{
  "encoder_arch": "resnet",
  "model": "encoder-decoder image transcriber",
  "dataset": "numbers of one to four digits printed on busy colour backdrops",
  "train_examples": 295000,
  "image_size": 48,
  "crop_scale_min": 1,
  "horizontal_flip": false,
  "translate": 0.12,
  "color_jitter": 0.1,
  "tokenizer": "word",
  "vocab_size": 8192,
  "encoder_norm": "batchnorm",
  "encoder_activation": "relu",
  "encoder_channel_attention": "se",
  "encoder_depths": [3, 6, 3],
  "encoder_kernel_size": 3,
  "encoder_stem": "deep",
  "encoder_avg_pool_shortcut": true,
  "encoder_widths": [64, 112, 192],
  "fusion": "cross_attention",
  "decoder_width": 192,
  "decoder_layers": 8,
  "decoder_norm": "layernorm",
  "decoder_norm_position": "pre",
  "decoder_activation": "gelu",
  "decoder_mlp_ratio": 4,
  "decoder_head_dim": 64,
  "decoder_fused_qkv": true,
  "decoder_bias": "none",
  "decoder_qk_norm": true,
  "decoder_parallel_block": false,
  "decoder_inner_norm": false,
  "decoder_positions": "learned",
  "decoder_cross_attention_every": 2,
  "decoder_tie_embeddings": false,
  "init": "xavier_uniform",
  "residual_init": "zero_last",
  "optimizer": "muon",
  "muon_scale": "match_rms_adamw",
  "lr": 0.0016,
  "momentum": 0.98,
  "nesterov": true,
  "orthogonalizer": "newton_schulz_5",
  "adamw_lr_other_params": 0.0018,
  "steps": 5400,
  "batch_size": 512,
  "epochs": 9.4,
  "lr_schedule": "cosine",
  "final_lr_fraction": 0,
  "warmup_steps": 270,
  "weight_decay": 0.2,
  "adamw_weight_decay_other_params": 0
}
Rows from block 8 of the image encoder of a small encoder-decoder image transcriber, named by matrix and row number. Rows with one number belong to one channel. Each number is 200 + 40 x the weight over its row's rms, rounded and kept within 0 to 999. All counts start at 0. After the name is the row's rms in percent of the matrix's.
After each channel's rows are labels from the 100 images, of 14848, where the channel reaches its highest value: "top examples" is what is common among them. Only what is clearly more common there than usual is listed. The data: numbers of one to four digits printed on busy colour backdrops. In brackets: how many of the 100.
# convs0: first 3x3 conv (encoder.blocks.8.convs.0.weight, 112x112x3x3, each kernel summed), inputs 0-111
# convs1: second 3x3 conv (encoder.blocks.8.convs.1.weight, 112x112x3x3, transposed, each kernel summed), outputs 0-111

convs0.54,092,200,219,151,143,207,151,130,194,219,174,189,231,202,106,306,217,137,275,234,209,218,226,178,174,238,230,154,211,220,170,219,247,168,179,217,185,158,211,240,173,171,179,243,216,181,212,203,231,194,216,208,226,152,209,197,180,178,200,151,237,112,145,147,183,216,175,124,233,233,229,237,163,241,222,171,264,229,145,183,177,197,171,307,270,212,230,239,177,145,226,224,197,218,232,204,272,186,235,168,203,125,166,184,203,169,180,158,270,234,213,238,317
convs1.54,095,224,188,161,135,164,188,175,163,215,159,189,142,169,235,244,201,169,176,242,184,218,163,273,236,293,117,166,214,268,203,218,149,147,253,245,265,257,150,231,158,197,189,171,190,214,217,199,178,219,239,202,204,236,184,236,197,190,201,208,146,242,197,250,272,239,219,209,216,152,160,196,195,289,174,265,148,210,173,176,135,226,238,272,111,228,181,209,192,223,230,226,157,176,129,165,215,173,162,181,167,103,204,210,243,262,217,167,166,156,170,142,233
top examples: length: four (100); the digit 6 (58); the digit 7 (49)

convs0.46,099,60,231,174,183,223,217,220,148,235,193,236,205,167,131,169,194,180,199,189,241,285,114,220,233,207,179,168,211,180,210,191,167,180,116,229,165,211,161,137,219,196,269,157,214,166,156,181,148,198,158,112,149,136,283,166,189,215,198,165,213,167,216,172,157,151,156,216,164,172,157,210,101,204,191,224,190,164,177,178,133,79,162,173,179,221,204,213,208,152,211,165,169,189,197,197,129,180,192,261,187,205,204,153,181,200,219,210,175,168,191,188,162
convs1.46,086,268,245,198,235,201,150,183,230,255,184,208,200,209,140,238,172,210,237,162,183,230,219,300,136,106,153,109,259,184,184,234,222,213,167,174,123,230,214,182,174,240,130,196,198,204,189,245,244,161,170,167,176,184,186,266,211,217,248,194,154,186,132,131,238,165,183,216,190,191,227,197,180,215,187,169,199,165,207,186,220,285,296,157,131,194,159,123,295,260,247,131,145,222,225,183,223,207,211,182,185,166,187,183,164,229,222,215,182,197,174,201,162
top examples: the digit 8 (100); length: four (70); first digit: 8 (48); last digit: 8 (31)

convs0.42,103,193,187,218,300,199,234,198,257,198,237,59,176,174,201,231,146,234,179,236,130,172,175,175,173,217,187,232,205,179,281,219,189,257,217,214,188,149,239,118,196,227,132,188,194,218,205,207,196,207,199,115,200,148,195,132,182,145,204,201,210,183,242,129,226,200,117,247,152,207,213,234,274,223,259,190,181,221,251,165,166,145,277,163,166,132,177,172,161,195,176,220,146,181,186,228,181,210,179,101,178,181,151,208,193,199,188,208,161,189,145,202,226
convs1.42,113,229,222,187,189,175,225,111,154,230,204,121,258,141,195,226,171,154,167,177,243,156,160,210,226,225,203,155,225,171,249,148,205,199,237,239,191,201,248,201,196,186,219,236,229,179,184,209,185,232,236,189,179,194,211,252,250,155,120,166,190,212,185,196,189,228,232,191,273,215,207,216,258,192,139,249,168,263,174,106,266,232,210,195,238,176,232,212,243,273,150,181,222,142,229,182,153,204,242,66,125,227,252,163,190,190,224,169,183,197,188,84,173
top examples: the digit 6 (100); last digit: 6 (48); first digit: 6 (43); red ink (26)

convs0.80,093,172,143,217,262,198,231,172,152,161,191,214,223,200,134,216,156,204,210,147,219,240,167,181,243,181,229,159,215,149,194,159,226,162,205,221,225,169,229,180,149,234,188,153,281,172,159,253,189,217,322,155,165,156,199,172,294,191,230,248,212,181,198,277,115,184,182,169,193,264,160,129,244,167,105,187,218,79,159,162,223,179,140,234,212,174,237,229,168,281,207,185,210,204,225,206,154,227,187,175,201,188,181,178,233,203,178,211,167,147,193,166,176
convs1.80,086,199,208,218,232,187,172,182,159,212,179,200,209,206,165,150,235,264,216,145,228,302,243,211,215,224,154,160,172,258,175,199,163,210,195,151,229,218,186,188,222,195,161,235,142,230,137,139,262,131,301,163,299,249,183,201,198,190,154,159,221,197,228,162,199,183,283,262,199,253,229,192,200,217,206,167,172,246,202,177,217,151,199,197,217,231,209,247,215,252,190,257,220,172,137,241,206,200,281,180,258,90,159,159,158,160,163,152,258,158,199,176,160
top examples: the digit 1 (58); length: three (55); red ink (36); first digit: 1 (35)

convs0.40,107,222,196,175,189,209,191,214,162,216,191,187,228,186,150,154,177,178,259,222,214,219,154,238,198,263,211,171,134,187,231,165,168,209,224,175,206,170,110,145,200,168,187,191,230,159,165,248,192,246,205,116,112,206,232,260,175,215,220,176,168,210,188,261,185,191,129,145,194,203,170,206,200,213,198,179,147,199,151,154,81,177,181,137,194,100,212,178,248,166,233,149,196,162,107,166,211,195,225,207,147,172,74,175,244,148,181,178,239,210,140,223,235
convs1.40,085,240,187,118,184,132,161,206,173,237,125,189,207,199,195,227,197,166,187,169,212,259,212,134,226,192,200,167,168,297,257,133,209,99,206,127,181,204,252,214,176,195,170,184,248,241,176,159,236,170,143,191,265,173,141,215,191,167,235,262,212,253,157,182,166,221,177,278,229,254,196,230,200,171,167,222,268,229,211,241,171,202,133,232,243,145,192,270,194,222,162,249,205,287,181,191,190,281,222,156,189,170,148,211,240,225,243,240,170,233,216,173,199
top examples: length: two (65); last digit: 7 (31); last digit: 4 (29)

convs0.5,103,240,179,204,209,205,195,169,185,235,191,217,193,228,162,219,137,148,176,117,199,268,242,191,189,183,192,220,210,210,236,188,221,184,205,187,231,218,218,244,181,219,222,140,200,234,127,171,218,211,188,189,209,206,300,308,206,203,185,199,137,153,238,228,118,156,243,147,177,147,189,224,238,149,153,204,230,183,196,277,147,104,244,267,176,141,204,268,96,269,234,169,177,150,253,188,149,178,188,214,218,229,178,196,186,183,189,209,150,136,123,192,232
convs1.5,118,217,188,165,202,221,188,206,192,166,233,218,222,183,238,215,222,151,216,93,145,266,189,256,198,246,158,213,183,174,219,170,187,277,98,185,197,174,98,145,163,187,220,128,165,150,145,178,250,185,203,151,235,140,161,245,187,186,222,230,181,178,252,232,253,170,151,243,181,238,220,186,180,163,241,268,237,234,148,227,216,130,218,218,211,186,228,141,186,233,186,276,227,181,190,168,195,230,328,198,238,194,217,245,246,229,176,204,252,173,171,200,151
top examples: length: three (78); the digit 7 (69); first digit: 7 (38); first digit: 4 (25)

convs0.26,095,155,170,184,244,150,226,75,208,214,203,145,277,151,138,214,158,217,179,152,132,195,166,188,167,203,211,177,179,191,163,139,248,96,169,207,193,118,188,260,198,187,222,213,223,147,178,209,158,165,136,161,250,158,228,286,140,298,177,150,198,174,251,217,174,169,257,197,164,181,200,190,193,213,182,246,190,251,155,262,113,243,231,190,160,144,156,189,175,249,197,235,193,227,187,215,217,148,211,238,177,186,203,185,178,215,187,167,234,226,200,180,226
convs1.26,093,207,246,241,203,217,217,143,182,220,189,192,190,221,154,165,224,148,162,159,107,184,231,229,171,154,112,231,286,237,150,257,194,219,240,217,226,187,125,243,127,236,213,186,107,149,185,173,174,168,210,199,101,210,167,257,206,181,231,188,136,204,167,139,151,204,123,169,176,237,251,214,206,155,254,172,212,226,184,213,209,193,259,236,135,124,213,172,218,210,196,221,165,175,195,201,193,174,222,199,197,122,135,228,253,183,204,216,281,188,161,255,217
top examples: the digit 8 (91); first digit: 8 (77); last digit: 8 (66); length: one (62)

convs0.45,092,230,203,198,122,206,145,179,231,208,194,193,208,196,111,198,171,235,159,229,209,206,242,259,230,166,205,238,263,215,206,198,240,174,155,221,196,159,240,202,201,185,148,217,144,219,199,221,166,257,157,234,189,188,159,183,96,169,164,200,216,160,223,272,224,210,216,192,187,178,194,265,151,175,195,198,227,183,158,13,155,220,139,193,176,214,207,194,176,164,151,200,177,186,166,200,170,206,141,129,176,196,151,184,286,204,203,145,221,158,188,274,127
convs1.45,107,244,136,170,268,230,140,226,166,213,173,244,213,200,170,233,251,196,219,181,201,213,226,202,177,183,160,160,233,178,167,155,274,225,208,193,154,204,128,244,181,198,213,263,101,191,205,184,257,237,200,199,156,239,253,258,255,107,250,191,149,227,192,194,197,211,144,169,234,185,245,181,234,292,204,187,214,202,261,325,200,208,209,198,167,140,170,195,157,211,219,150,224,184,172,160,238,177,233,288,201,176,224,181,194,271,160,192,264,260,210,242,241
top examples: the digit 8 (91); length: four (89); first digit: 8 (31)

convs0.98,085,276,152,213,133,220,156,152,250,142,172,193,187,178,96,152,209,128,176,159,226,188,173,176,164,193,166,198,186,210,222,227,181,181,148,195,187,183,286,145,145,222,228,134,170,235,180,166,133,168,184,181,228,187,200,184,158,146,197,195,199,133,195,76,221,254,209,221,112,225,197,204,180,185,173,170,211,190,191,135,171,222,92,184,174,165,144,168,142,150,205,143,208,184,233,222,212,197,246,153,199,169,152,183,206,226,170,180,231,158,131,233,161
convs1.98,080,201,265,168,193,134,232,180,209,120,215,217,211,182,227,175,202,208,237,166,197,271,215,175,161,209,202,150,183,120,192,224,269,279,123,226,229,204,119,188,204,140,176,182,179,183,151,232,288,178,237,211,230,191,263,200,195,148,226,162,214,211,260,165,235,214,242,220,221,145,211,153,214,215,232,134,233,297,171,204,271,217,186,222,233,157,205,159,201,299,210,261,251,231,188,286,178,153,217,174,212,174,199,175,248,169,194,136,233,218,149,186,149
top examples: the digit 8 (98); length: four (68); first digit: 8 (53)

convs0.96,095,199,129,201,135,222,159,232,194,190,209,208,174,160,201,143,144,209,134,238,131,135,234,161,224,162,172,276,237,249,162,232,177,246,149,201,215,199,229,210,282,180,184,139,209,239,163,158,194,206,185,205,120,240,194,232,249,113,169,194,187,217,186,139,151,236,180,172,195,196,196,225,144,144,175,217,109,188,207,166,228,187,115,226,139,110,238,189,221,172,193,135,238,175,216,203,167,207,168,162,125,180,254,240,213,255,235,170,211,155,161,148,220
convs1.96,100,186,185,232,227,298,192,213,212,131,181,246,208,279,193,231,153,178,174,156,217,197,233,159,141,185,198,212,156,217,228,189,166,240,268,240,197,198,220,201,234,248,227,239,174,155,256,182,191,200,195,187,194,229,146,182,188,175,206,263,241,214,198,206,217,204,178,178,225,236,216,215,234,142,191,117,151,168,213,165,211,262,287,202,158,165,237,175,183,239,212,212,150,196,260,162,175,151,212,106,121,145,45,168,190,133,251,171,201,171,214,143,195
top examples: the digit 5 (100); first digit: 5 (58); last digit: 5 (40)

convs0.109,089,180,167,147,258,165,155,189,196,233,235,227,214,187,139,158,174,233,192,191,205,142,223,147,240,251,217,172,114,259,177,221,149,182,251,187,201,217,140,212,235,250,158,164,250,108,148,168,184,194,148,239,143,174,203,190,201,235,220,201,219,130,165,158,202,207,129,233,190,217,199,156,222,124,208,206,118,157,182,170,229,261,182,182,262,214,259,115,212,212,184,150,201,119,183,230,182,204,198,86,161,167,218,220,208,198,177,180,202,210,138,140,146
convs1.109,128,186,201,168,236,236,154,209,206,177,180,187,172,186,262,218,245,194,206,108,153,234,200,188,243,223,168,240,164,168,199,182,178,335,86,173,216,94,195,156,154,215,195,148,179,102,171,192,272,196,165,189,260,245,177,199,193,180,224,205,204,260,312,223,225,185,198,241,207,218,169,261,225,199,167,194,194,250,188,208,214,225,203,163,192,185,133,202,223,171,178,239,268,172,204,175,202,181,212,255,151,226,172,246,178,185,209,197,157,186,117,170,135
top examples: length: three (92); the digit 8 (81); first digit: 8 (39); last digit: 8 (29)

convs0.55,092,185,141,192,242,140,243,241,230,285,174,220,208,171,225,202,195,192,184,272,152,227,210,225,219,202,126,179,187,230,229,183,252,141,165,209,187,195,187,181,223,212,155,156,197,231,111,118,227,132,244,209,164,159,204,274,264,264,172,163,206,170,196,211,134,171,133,214,154,179,140,152,144,195,273,223,199,172,184,239,119,148,245,117,177,133,172,231,229,244,193,149,168,163,221,138,179,205,226,213,209,193,212,148,145,181,207,189,186,147,165,144,179
convs1.55,097,172,214,209,193,195,231,162,167,274,177,189,208,160,239,217,279,190,248,203,68,227,236,220,270,236,195,180,232,247,231,196,237,238,165,224,238,183,151,173,181,213,153,168,194,106,137,192,239,179,159,170,202,192,224,246,157,198,187,266,168,175,201,234,264,160,150,199,217,164,216,160,162,251,156,219,246,168,113,182,195,207,226,192,218,176,197,197,178,187,172,229,113,183,243,250,175,170,203,165,217,176,203,279,237,279,169,181,219,248,203,216,74
top examples: the digit 6 (88); length: four (88); the digit 3 (50); first digit: 3 (27)

convs0.81,084,196,189,132,162,134,191,172,203,200,203,170,209,201,108,126,168,188,298,169,219,198,140,178,237,227,148,188,222,224,225,187,178,230,186,229,233,175,209,177,221,186,204,128,228,260,142,236,241,173,268,203,137,134,221,198,138,166,211,217,162,175,135,263,199,130,149,227,172,211,191,186,168,187,172,229,220,153,195,197,261,221,219,161,260,138,175,255,159,123,293,214,166,179,223,187,154,200,176,238,171,179,160,244,242,156,204,179,226,110,199,175,126
convs1.81,084,236,169,178,219,249,193,202,156,206,166,207,175,192,161,178,208,173,187,126,158,230,183,208,231,190,191,170,151,280,252,160,214,191,180,160,169,162,201,167,159,242,133,163,172,279,166,202,217,151,231,114,313,141,139,209,171,221,174,167,217,206,265,174,223,178,215,232,223,217,215,119,178,188,231,189,206,294,256,201,168,115,149,185,235,238,250,162,208,169,181,206,207,224,191,180,240,252,251,229,319,168,157,220,169,216,188,188,263,136,213,159,217
top examples: the digit 1 (58); last digit: 1 (37); first digit: 1 (33)

convs0.102,086,174,224,166,211,197,195,259,135,307,149,228,100,238,204,124,212,213,206,184,206,181,170,208,181,242,195,219,161,225,211,205,247,144,179,214,162,209,118,186,184,247,231,194,258,187,200,219,237,185,266,174,258,201,241,218,187,176,203,261,212,193,224,118,225,188,104,310,253,181,287,210,234,185,214,228,208,167,127,213,186,211,291,205,232,195,211,310,211,230,233,202,222,207,140,221,245,263,230,182,191,174,206,215,221,156,196,202,198,187,247,167,199
convs1.102,088,188,126,165,138,200,174,215,233,309,183,176,196,230,149,197,258,160,195,169,177,220,209,251,209,197,199,167,197,153,173,174,201,208,196,237,231,225,243,154,215,203,234,194,199,251,239,210,269,185,148,131,203,219,157,180,241,222,164,295,132,147,200,223,226,206,139,336,272,184,174,167,199,249,162,263,239,214,198,190,200,168,234,181,227,202,197,141,190,121,210,256,153,206,242,193,204,193,120,218,168,147,212,204,169,264,243,179,128,197,156,218,240
top examples: the digit 0 (82); length: four (64); first digit: 0 (25)

convs0.48,097,195,147,233,109,181,252,130,158,241,216,285,199,169,149,190,209,184,234,204,207,188,240,238,249,155,191,280,205,213,198,168,253,190,153,173,218,182,212,225,291,245,220,186,158,193,167,205,184,261,184,190,150,216,230,248,250,247,256,184,178,193,128,273,196,147,186,116,213,171,212,183,186,134,89,238,258,125,158,268,163,187,220,130,176,232,193,263,158,271,197,211,207,216,160,234,212,178,212,199,183,187,184,226,195,219,178,228,195,159,204,141,185
convs1.48,096,174,261,247,175,253,207,203,202,261,191,172,170,199,227,230,236,218,148,151,240,226,182,197,260,206,179,249,121,230,255,210,137,204,169,258,251,258,192,230,175,176,181,162,130,144,248,129,199,133,269,200,186,241,150,246,206,175,192,215,153,170,225,141,272,219,216,128,267,208,207,237,233,182,208,248,216,173,193,202,134,247,261,179,132,210,224,153,208,267,269,216,205,183,202,121,235,172,140,129,163,233,222,171,235,213,235,245,178,219,192,149,196
top examples: the digit 5 (100); length: four (97)

convs0.79,104,178,296,229,160,164,255,130,179,151,254,367,193,169,168,178,159,199,182,177,182,224,185,173,202,212,210,234,169,200,201,189,173,224,205,183,238,191,163,161,216,199,176,172,221,130,231,245,222,194,287,253,166,171,179,176,201,150,172,194,200,225,187,164,292,176,184,302,146,185,211,118,208,177,237,206,177,227,198,308,217,175,177,199,179,228,220,314,154,241,237,222,183,179,216,222,167,260,227,182,208,190,208,206,204,188,202,228,162,232,192,165,165
convs1.79,099,197,157,170,164,202,176,220,156,226,208,72,216,214,175,209,192,167,235,218,186,229,252,289,192,189,164,229,183,149,128,177,160,166,228,225,169,200,245,170,151,216,187,222,165,153,273,206,189,161,204,158,208,243,265,201,282,164,245,209,160,166,208,294,212,170,196,273,122,215,195,181,229,205,142,207,263,220,192,213,156,163,196,179,217,209,227,127,187,268,242,188,137,136,179,186,231,191,172,118,159,148,171,159,188,267,232,163,178,121,203,217,191
top examples: the digit 5 (97); length: four (83)

convs0.71,082,307,183,162,162,192,176,185,247,268,174,273,153,272,183,161,229,197,210,171,129,191,151,213,152,145,224,140,154,215,197,142,93,243,221,141,202,242,233,215,272,241,162,176,222,185,217,237,173,130,229,217,162,206,219,128,196,190,196,233,141,167,165,243,162,261,147,177,238,147,173,201,245,165,151,222,212,132,185,149,228,135,215,275,137,157,179,183,188,173,189,177,173,201,179,211,248,190,216,214,224,154,148,162,178,190,195,244,188,178,246,176,189
convs1.71,089,199,206,244,187,165,255,239,230,210,195,222,144,231,187,197,213,226,178,232,207,269,176,210,215,327,234,171,185,213,257,203,143,230,201,235,255,220,194,215,118,244,213,185,116,156,222,179,186,173,254,196,216,208,246,193,212,161,281,147,298,163,268,226,204,237,216,208,189,130,147,185,223,175,150,275,240,196,164,172,228,226,154,222,256,218,210,200,240,233,287,211,154,145,197,232,272,194,189,224,263,219,141,201,269,143,238,148,173,211,218,188,201
top examples: the digit 3 (100); length: four (55); first digit: 3 (37); red ink (25)

convs0.33,106,237,28,183,235,186,172,199,219,117,161,115,218,133,151,182,227,211,181,240,194,191,178,153,172,201,183,110,265,202,164,182,177,227,163,211,217,242,183,188,166,227,257,140,207,167,158,187,180,204,146,150,180,214,180,139,285,141,248,163,177,128,148,195,187,203,216,136,133,245,211,187,147,194,210,219,246,183,158,164,193,163,192,228,183,142,167,185,229,142,184,209,170,148,196,201,216,162,157,257,225,171,125,184,179,204,218,200,215,180,200,207,186
convs1.33,100,183,131,268,190,194,107,191,220,270,240,145,179,201,231,205,192,138,189,230,231,236,137,220,191,199,191,148,188,208,234,248,211,139,244,212,123,265,239,132,189,241,177,237,165,262,250,286,268,145,203,156,220,253,190,228,192,187,165,202,155,192,195,174,218,232,155,336,213,169,153,208,228,191,233,223,153,228,219,244,251,168,211,261,190,174,213,189,212,170,176,175,257,214,242,178,204,194,220,143,230,161,183,266,170,135,252,245,220,190,160,197,206
top examples: the digit 0 (70); first digit: 0 (26)

convs0.56,093,164,233,152,173,124,184,153,183,176,244,107,211,234,176,244,211,202,213,239,222,205,206,188,171,114,239,156,218,137,129,218,78,180,184,213,182,211,168,162,298,205,211,241,166,182,224,194,152,257,193,143,209,175,215,173,201,263,224,132,191,191,185,254,150,248,203,265,219,214,176,96,177,215,168,153,184,219,158,191,184,221,209,249,180,222,215,216,186,134,202,175,205,208,51,184,189,164,191,189,191,179,174,186,203,164,189,173,141,148,190,191,180
convs1.56,100,148,193,147,129,250,259,198,228,199,245,229,180,213,195,193,208,181,208,173,136,178,142,202,207,238,152,212,233,268,200,143,130,166,185,176,241,192,195,137,162,166,200,112,236,210,193,147,159,223,250,141,228,208,269,192,137,198,179,128,208,152,228,224,244,190,175,210,205,193,144,179,140,204,108,185,266,252,160,160,177,225,123,135,242,186,212,169,233,236,232,184,205,158,279,235,192,234,230,177,251,230,193,210,257,228,227,102,191,180,241,236,161
top examples: length: four (94); the digit 6 (57); the digit 2 (56); the digit 3 (50)

convs0.60,107,218,238,177,155,306,216,249,238,171,146,92,183,162,136,156,142,157,179,201,189,169,146,238,156,144,201,219,165,207,179,180,182,211,147,170,207,152,187,197,191,212,185,132,185,204,231,160,210,219,185,121,215,195,230,215,189,63,213,217,188,165,239,223,184,222,177,176,203,209,176,232,167,226,231,198,205,205,157,234,234,164,241,212,116,175,218,187,139,141,187,199,159,130,241,159,187,134,141,185,197,210,182,224,210,226,181,242,221,159,91,253,141
convs1.60,105,152,169,188,251,132,207,200,204,172,323,119,200,186,152,194,180,142,231,200,203,178,246,189,181,184,221,212,276,195,166,149,255,135,198,221,225,186,169,139,201,174,171,227,172,198,183,293,216,196,249,112,185,155,154,213,177,139,249,166,190,209,207,241,234,253,197,133,195,199,237,200,138,266,221,211,243,147,243,182,232,236,128,199,191,166,202,220,196,146,245,244,207,269,196,161,135,248,203,136,230,220,256,162,213,178,168,197,250,165,247,224,146
top examples: the digit 4 (100); length: four (79); last digit: 4 (36)

convs0.95,100,185,276,172,208,194,187,169,168,204,215,226,215,139,158,215,175,224,187,214,200,280,199,171,153,177,179,106,179,196,199,224,247,231,205,200,195,190,202,194,166,176,264,209,222,221,205,211,175,151,171,190,147,165,259,199,201,226,142,173,184,134,217,200,224,168,184,216,161,271,188,185,125,186,183,231,177,153,116,27,168,175,98,237,189,176,200,262,194,86,218,168,195,213,132,236,223,172,187,214,228,187,188,143,262,237,205,188,234,192,163,179,174
convs1.95,108,206,262,197,205,172,200,227,231,244,204,304,193,179,109,177,160,156,236,224,147,293,175,285,106,145,211,174,245,189,136,187,241,185,189,198,215,216,215,205,189,168,193,172,202,185,222,158,263,240,206,186,210,196,221,262,227,196,215,174,248,207,176,138,169,187,197,177,260,202,266,181,211,253,112,174,262,248,218,254,177,250,264,203,217,137,227,166,184,242,298,202,198,203,180,197,198,246,238,205,237,218,263,204,178,211,181,241,150,235,268,259,236
top examples: the digit 8 (100); first digit: 8 (71); last digit: 8 (63)

convs0.14,101,143,169,218,191,223,172,236,220,175,190,137,160,137,156,143,160,221,179,172,169,152,168,183,181,241,200,222,252,225,151,114,150,200,164,234,240,238,183,170,210,195,151,180,265,156,139,253,183,199,172,168,121,124,189,159,178,160,172,167,163,203,134,160,253,144,241,237,194,187,172,198,196,169,211,242,194,153,192,180,175,185,138,146,161,267,166,181,204,144,206,187,195,168,231,158,194,180,267,114,227,179,175,109,216,223,193,115,152,118,194,148,172
convs1.14,083,223,172,144,180,200,155,188,126,196,207,195,179,197,223,204,193,218,233,212,228,146,296,144,135,214,176,157,146,185,144,234,186,179,216,147,155,223,204,160,172,217,251,230,244,183,185,197,235,139,177,175,216,152,194,169,165,210,182,223,254,213,171,210,193,245,266,249,120,170,298,139,192,217,220,190,271,249,245,195,215,148,169,166,235,273,229,208,229,188,174,183,172,238,234,243,119,221,220,161,203,114,115,167,222,251,174,151,249,255,245,211,272
top examples: length: four (98); the digit 1 (96); the digit 7 (53)

convs0.49,108,157,83,153,203,190,169,265,186,87,193,124,238,158,197,178,173,215,206,187,249,188,164,204,214,84,242,165,286,214,181,166,250,229,164,222,219,192,201,153,246,203,120,184,230,207,185,197,167,169,211,155,136,170,186,258,225,179,227,196,182,140,141,202,183,161,212,153,197,184,145,239,166,228,209,200,238,126,156,97,223,208,163,282,233,147,218,153,182,175,227,211,230,159,225,207,178,168,152,214,194,171,205,203,222,245,227,173,187,191,156,243,199
convs1.49,097,176,81,231,201,270,162,259,153,257,170,161,187,196,200,199,281,169,227,167,189,266,177,196,197,245,150,151,155,168,175,204,179,153,281,184,158,233,236,183,147,211,194,205,190,198,253,242,241,150,222,187,231,201,241,225,125,160,160,196,198,195,258,237,213,178,215,272,206,183,178,171,235,183,231,283,247,177,245,232,242,157,244,179,217,186,238,137,211,170,240,165,216,228,297,98,220,168,237,270,209,179,170,236,166,191,230,219,232,161,188,248,193
top examples: the digit 0 (100); length: four (69); first digit: 0 (53)

convs0.101,102,147,186,179,133,160,221,192,237,174,176,206,152,159,154,211,164,227,214,215,205,237,195,166,238,235,123,200,171,202,124,206,139,185,156,211,194,161,182,216,177,192,251,211,278,152,183,238,198,208,193,147,171,174,218,220,197,164,217,185,169,198,144,281,222,143,198,229,129,328,227,162,126,249,192,223,154,182,167,239,128,243,269,205,161,170,147,128,119,228,181,174,177,128,196,202,223,121,211,237,240,168,156,228,244,180,181,180,200,156,194,242,149
convs1.101,112,222,161,245,202,140,232,224,198,244,146,235,163,169,202,185,218,231,197,185,161,215,189,174,211,243,149,171,246,242,248,175,165,184,299,193,217,164,188,246,220,213,198,193,215,241,176,185,196,173,252,165,273,199,221,198,188,185,180,172,249,177,204,193,235,252,257,231,179,216,322,123,198,209,238,290,161,282,225,214,161,166,183,188,242,279,279,204,248,227,295,160,182,181,167,222,263,204,155,197,296,196,195,192,179,234,205,198,281,193,211,200,275
top examples: the digit 1 (76); last digit: 1 (74); length: one (60); first digit: 1 (46)

convs0.105,095,145,138,182,232,234,156,195,172,112,185,54,228,191,241,257,177,207,215,217,231,182,200,214,211,234,235,208,152,217,147,203,182,179,190,166,213,195,265,194,251,183,152,190,207,182,175,179,175,162,166,242,197,214,188,66,188,148,173,166,190,250,110,143,209,184,236,182,173,177,191,180,100,222,132,255,192,176,199,180,126,185,185,239,259,240,173,141,230,176,208,175,238,172,219,199,220,170,143,220,229,202,177,215,158,223,240,217,194,228,165,110,237
convs1.105,092,193,153,181,217,201,161,190,128,165,247,218,163,214,201,228,264,225,219,185,193,165,272,266,211,234,212,218,209,163,133,220,268,163,201,244,189,223,120,176,238,252,211,237,162,268,240,169,156,197,201,187,210,237,168,139,223,226,209,258,142,242,188,237,201,211,146,184,232,138,182,168,150,274,282,166,218,192,256,252,217,210,239,171,153,202,266,182,236,145,222,214,180,173,161,123,286,218,284,235,244,184,212,241,192,176,109,203,182,191,240,173,144
top examples: the digit 0 (88); length: four (73)

convs0.51,100,163,233,185,187,206,232,132,189,226,167,277,218,109,299,243,191,166,182,211,196,219,227,236,208,293,254,227,173,215,220,161,254,113,188,244,186,159,236,183,213,186,167,205,251,169,163,128,194,134,260,136,212,119,258,177,176,225,177,211,216,242,203,238,232,218,147,236,188,249,196,190,184,187,241,202,219,199,244,233,201,206,192,214,201,108,207,254,168,162,294,188,179,267,235,142,222,231,188,181,222,191,241,178,197,180,256,222,203,205,151,102,228
convs1.51,082,266,182,261,205,189,103,156,132,220,156,156,188,166,201,234,188,190,214,179,202,236,136,155,125,252,206,233,160,206,214,256,230,208,251,247,171,204,176,189,170,184,229,219,120,206,241,177,174,192,194,157,205,170,225,254,170,204,187,236,229,169,217,98,158,141,260,302,222,196,239,132,215,138,123,174,146,196,196,235,205,151,199,217,182,178,267,184,171,111,176,206,195,219,195,178,268,227,133,190,184,169,169,231,252,242,188,155,216,150,198,241,235
top examples: the digit 8 (79); last digit: 8 (53); first digit: 8 (37)

convs0.27,094,171,185,129,193,161,196,201,155,159,177,239,218,177,201,202,160,174,220,274,149,222,148,240,187,86,152,190,266,100,188,192,228,212,210,187,170,274,234,192,194,219,169,191,222,180,169,167,126,153,114,154,190,152,201,233,233,268,212,194,240,170,264,182,220,240,154,176,207,190,187,202,219,274,182,205,190,149,129,103,173,151,149,217,170,124,137,188,189,120,173,163,163,208,183,231,189,206,182,208,200,171,170,190,191,115,207,189,124,202,217,217,194
convs1.27,091,171,247,129,179,262,303,114,201,175,202,184,200,222,185,128,286,210,205,226,162,213,181,199,203,241,174,153,213,194,203,213,164,221,201,253,185,249,215,256,279,218,229,191,211,173,128,120,161,186,271,172,220,227,233,214,213,233,155,222,243,259,191,280,246,212,193,132,155,188,188,217,159,163,184,192,193,204,135,249,185,211,146,149,228,188,199,153,232,240,207,172,166,188,238,255,207,183,249,280,146,239,258,203,220,279,188,152,210,146,210,267,206
top examples: the digit 3 (75); first digit: 3 (55); length: four (55); the digit 2 (46)